Rows from block 2 of the denoiser of a small text-conditioned spectrogram flow-matching model, named by matrix and row number. Rows with one number belong to one channel. Each number is 500 + 40 x the weight over its row's rms, rounded and kept within 0 to 999. All counts start at 0. Numbers have three digits each.
After each channel's rows are labels from the 100 clips, of 14976 (inputs lightly noised), where the channel reaches its highest value: "responds to" is what is common among them; "band" is the frequency band that holds the peak. Only what is clearly more common there than usual is listed. The data: synthetic speech, music and everyday sounds put through simulated rooms and audio effects.
# convs0: first 3x3 conv (model.enc.1.0.convs.0.weight, 64x64x3x3, each kernel summed), inputs 0-63
# convs1: second 3x3 conv (model.enc.1.0.convs.1.weight, 64x64x3x3, transposed, each kernel summed), outputs 0-63

convs0.61:542447501493435485502504526541492364520520505525483438500495493376483480492559495514474471492495549512528419451489561544484491471461457483555466470506486486503470489498506426504472543515417531
convs1.61:505434491376436515530485549487470491516562551543541518461474463480523483456527534440491545494475500518504516458462488538516423552564562550566403530444498485504512523523475514485462516503532489
responds to: everyday sound; dry
band: 0 to 250 Hz

convs0.0:524564466530477484516509475513536522474555517506549581483490491514497562571423479425459491553505445489480570499535453527521474510479410574516526472468510481579541562484495429490512518488480440
convs1.0:537482493497540526496526451522541554567535542544511469511483542495487422503499527493503512503448485471540462486362541429489522459554480621464507450496535514487524469516469513499426476502455526
responds to: everyday sound; dry
band: 0 to 250 Hz

convs0.19:527539575476478532536552411504536395488497549525550495530521519466507488546530508509509499556604507525422568456578494505529525533516489500519566473471519548489479530459489476550504508544497452
convs1.19:506431462552505403457411557527512491539521469513496457508514544515496567514490532526527471455463430495506446429511522488467565544520574423534483471520507475449518513505436518493487505494449432
responds to: everyday sound
band: 500 to 1000 Hz

convs0.8:470514485538510557458513450539520575443487520514506432457477475474494502603498507432485487525498590408486484529553580445518513485441526564523525535494518479505481504417476564510501528513525507
convs1.8:503463529494416489529504560506482501565523530535454523518479517513554546491483480528519585497460512582616511479526514599481448513516550509485445555459452499497525483549534486527504510518549425
responds to: everyday sound
band: 500 to 1000 Hz

convs0.16:523480538465463488510531561538549499436490503475494444509416477647487510513506485413463467542514440399435499483517443512511490473493480520471551525525511536538498544474515501520521523555505495
convs1.16:464433502475462445500497527550548508574559574543536513509506532486513559485554462463480561475471540475525465413504477503481486527484593530534416512529431475497528541583503521509497489524451471
responds to: everyday sound; reversed
band: 500 to 1000 Hz

convs0.58:545495487424558507534500503512547526484499485566504478490483446413501512536486460496530428546494490500488520502532515546465516487558532425405538543418481476493518488428500511595554522486496572
convs1.58:483521473500453508542448498454404517451518482463504446508581590535517517464488531452504458529494504517507489481530514540492474519489528523581481483451521568534471504534500462380438521456449448
responds to: everyday sound; dry
band: 0 to 250 Hz

convs0.2:471468520476464513659508456519544515512477486529464486492493450503471518577487460436493504495458462560518520489578507539487504447571512467480528502509488479485470599512588457492482469498528483
convs1.2:529448501427453541500517467475517481470536530497496458535475481490505521459506478477475534451441549465471483452476516571478458509541521495513375496541400553507516488585447499507492502529447418
responds to: everyday sound; dry
band: 500 to 1000 Hz

convs0.17:515459402547467498532497531524462503539499555454511380502569525490513512474490480498521484445472479581513369442468500507489481506513561526489499484506458480499477536537597507485499512526480483
convs1.17:532495491505413407514525507429529505515497505537398494494508497522499442509513453506501497592553454488481538498432509512541519415451532486526515520527478488450510473497383502528482423512505495
responds to: everyday sound; dry
band: 500 to 1000 Hz

convs0.31:488512486504508559338508427483516502471466484509488487475487534430521548487509524391493487505501494491458493525519485550514474493519478480491479486497435425506503524505387500475523412498505487
convs1.31:549495465472494499403460503536446434477483508498558510565454504533428420484509470460483532532477499503502473536512448545513541495522496587495396455540421511483480490516571467538453483488510518
responds to: everyday sound; reverberation time: dry; reversed
band: 4000 to 8000 Hz

convs0.36:498556553475486517426503553510538493483520502490488485487501531612473453470543504570561441556554484449479534498544415512521529492448464492496581513508523559502486511505536544530512469597509542
convs1.36:469438478452387507541520469521531568483533454516495465478574546475510506428515469476508577503472541475501503440499494513488426523512582500532511504544454499500515538566495545485497466433478417
responds to: everyday sound
band: 250 to 500 Hz

convs0.49:478501505534551525518490518463446503499483469513482518463533478389483445480464539494445536546544518462513602468531546492439415523435561485531460495497524500438478439458464451479478507425489530
convs1.49:612523493615505403517521497538515495493462523515520527523472503489494384469471507495515451551539530494533504497507476522506544529524592437474520483502455509489522508409509432492513493486499476
responds to: dry; everyday sound
band: 500 to 1000 Hz